Weights of a small class-conditioned image flow-matching model.
Model: 2.6M parameters, 64-pixel images, arch unet, norm groupnorm, activation silu.
Training: normuon at rate 0.018, 23100 steps.
Data: trained on drawings of small networks of dots and links, 48750 training examples, 60.7 epochs.
Rows from block 10 of a small class-conditioned image flow-matching model, named by matrix and row number. Rows with one number belong to one channel. Each number is 128 + 32 x the weight over its row's rms, rounded and kept within 0 to 255. All counts start at 0.
After each channel's rows are labels from the 100 images, of 14976 (inputs lightly noised), where the channel reaches its highest value: "peak on" is the class under the peak; "top examples" is what is common among them. Only what is clearly more common there than usual is listed. The data: drawings of small networks of dots and links.
# convs0: first 3x3 conv (model.decb.0.0.convs.0.weight, 64x128x3x3, each kernel summed), inputs 0-63
# convs1: second 3x3 conv (model.decb.0.0.convs.1.weight, 64x64x3x3, transposed, each kernel summed), outputs 0-63

convs0.38 [128  53 128 128  72 128 128 128 128 128 128 128 128 128 128 128 128 128 128 128 128 128  68 128 128 128 128 128  57 128 128 128 128 128 128 128 128 128 122 128 128 128 128 131 128 128 128 128 128  62 128 128 128 128   0 128 128 128 128 128 128  63  73 128]
convs1.38 [116 126 128 131 128 128 128 126 130 128 128 128 128 126 129 142 161 128 132 128 142 127 122   0 128 128 128 127 128  69 128 128 128 154 132 129 128 128 128 137 128 129 129 128 128 123 128 128 129 198 132 128 128 129 128 159 128 178  17 128 128 128 128 137]
peak on: dot; link
top examples: laid out on a circle; grey dots

convs0.34 [128 132 128 128 166 128 128 128 128 128 128 128 128 128 128 128 128 128 128 128 128 128 131 128 128 128 128 128 150 128 128 128 128 128 128 128 128 128 110 128 128 128 128  76 128 128 128 128 128 127 128 128 128 128 137 128 128 128 128 128 128 137 129 128]
convs1.34 [107 211 129 118 126 129 130 117 120 128 125 228 130 152 105 164 130 217 127 121 129 128 122 130  60 175 128 127 129 112 161 148 137 116 227 129 128 127 137 134 166 154 127  80 103 131 131 139 133 139 133 128 127 111 126 130 126 110 238 132 133 122 134 152]
peak on: link
top examples: grey dots

convs0.10 [128 128 128 128 141 128 128 128 128 128 128 128 128 128 128 128 128 128 128 128 128 128 230 128 128 128 128 128 128 128 128 128 128 128 128 128 128 128 129 128 128 128 128 126 128 128 128 128 128 255 128 128 128 128 255 128 128 128 128 128 128 194 128 128]
convs1.10 [156 113 128 131 108 127 127  81 244 127 123 115 127 123 128 128  96 105 154 139  98 126 131 255 125 101  99 134 129 125 105 114 149 133  62 129 130 125 116  76 131 147 159 121 216 129 125 127 130 124 121 128 128 133 127  65 129 127 173 128 133 183 128 139]
peak on: dot
top examples: laid out on a circle; eight dots; grey dots

convs0.28 [128 129 128 128 144 128 128 128 128 128 128 128 128 128 128 128 128 128 128 128 128 128 128 128 128 128 128 128 131 128 128 128 128 128 128 128 128 128 149 128 128 128 128 130 128 128 128 128 128 144 128 128 128 128 132 128 128 128 128 128 128 129 129 128]
convs1.28 [128 163 128 121 117 138 129  65 126 129 130 206 128 128   2 129 144 141 121 121 128  96 141 141 148 127 189 128 166 121 151 144 109 169 113 127 131 122 125  85 215 113 189  85  89 120 126 128 156 131 130 127 128 169 128 129 211 118 148 124 126 124 132 159]
peak on: link
top examples: laid out on a circle; ladder; eight dots

convs0.47 [128 128 128 128 128 128 128 128 128 128 128 128 128 128 128 128 128 128 128 128 128 128 126 128 128 128 128 128 130 128 128 128 128 128 128 128 128 128 185 128 128 128 128  92 128 128 128 128 128 104 128 128 128 128 107 128 128 128 128 128 128 127 128 128]
convs1.47 [128 157 129 122 114 126 128 142 136 129 129  17 126 128 129 126 193 131 118 130 142 126 126 125 129 197 138 127 110 109 185 164 162 187  63 106 127 129 126 211 128  75 132 143 123 130  77 129 177 107  38 128 126 174 128 130 124 159 128 127 129 108 137 156]
peak on: link
top examples: laid out on a circle; ladder; eight dots

convs0.21 [128 255 128 128 126 128 128 128 128 128 128 128 128 128 128 128 128 128 127 128 128 128 171 128 128 128 128 128 132 128 128 128 128 128 128 128 128 128 126 128 128 128 128 128 128 128 128 128 128 157 128 128 128 128 128 128 128 128 128 128 128 215 255 128]
convs1.21 [ 34 106 129 168 120 127 128 131 170 128 141 130 124 134  97 100 129 136 127 120 167 140  72 168 117 127  17 128 114 129 129 128 105  81 165 128 128 128 126 186 141 129 135 114 129 123 135 127 138 127 119 128 127 142 128  67 124   0 178 131 133 127 122 128]
peak on: dot
top examples: laid out on a circle; eight dots; loop

convs0.12 [128 106 128 128 129 128 128 128 128 128 128 128 128 128 128 128 128 128 132 128 128 128 127 128 128 128 128 128 255 128 128 128 128 128 128 128 128 128 128 128 128 128 128 128 128 128 128 128 128 128 128 128 128 128 209 128 128 128 128 128 128 128 128 128]
convs1.12 [139 150 124 112 163 129 127 110 108 127 123 144 132 131 113 255 114 127 108 111 147 136 159 224 106 118  75 129 115 110 121 103  70  61 102 135 126 131 117 132 139  99 144 108 127 122 123 124 124 156 131 127 129 100 128  68 121  60 226 128 124 141 125 120]
peak on: dot
top examples: laid out on a circle; eight dots; wheel

convs0.11 [128 158 128 128 141 128 128 128 128 128 128 128 128 128 128 128 128 128 128 128 128 128 150 128 128 128 128 128 134 128 128 128 128 128 128 128 128 128 128 128 128 128 128 255 128 128 128 128 128 145 128 128 128 128 126 128 128 128 128 128 128 149 137 128]
convs1.11 [133   0 129  87 135 128 129 122 166 128 128 168 129 126 153 116 121 112 129 139 133 123 132 219 139 100 216 129 120 126  85 111 116  98 170 112 126 126 130 127 163 129 116 127 119 122 102 129 147 121 135 129 127  87 128 120 123 132  73 127 127 118 115  75]
peak on: dot
top examples: laid out on a circle; complete; dots: seven; black dots

convs0.14 [128 255 128 128 255 128 128 128 128 128 128 128 128 128 128 128 128 128 129 128 128 128 127 128 128 128 128 128 131 128 128 128 128 128 128 128 128 128 128 128 128 128 128 128 128 128 128 128 128 120 128 128 128 128 130 128 128 128 128 128 128 128 126 128]
convs1.14 [121 120 127 158 157 127 129 116 196 128 122 128 155 129 124 255 125 102 122 117 128 114 142 203  96 120  41 132 124 126 135 118 162 111 129 128 128 120 123 131 129 139 152 121 133 121 124 124 168 129 165 127 130 126 128 178 127  63 140 130 128 128 137 129]
peak on: dot
top examples: laid out on a circle; grey dots; wheel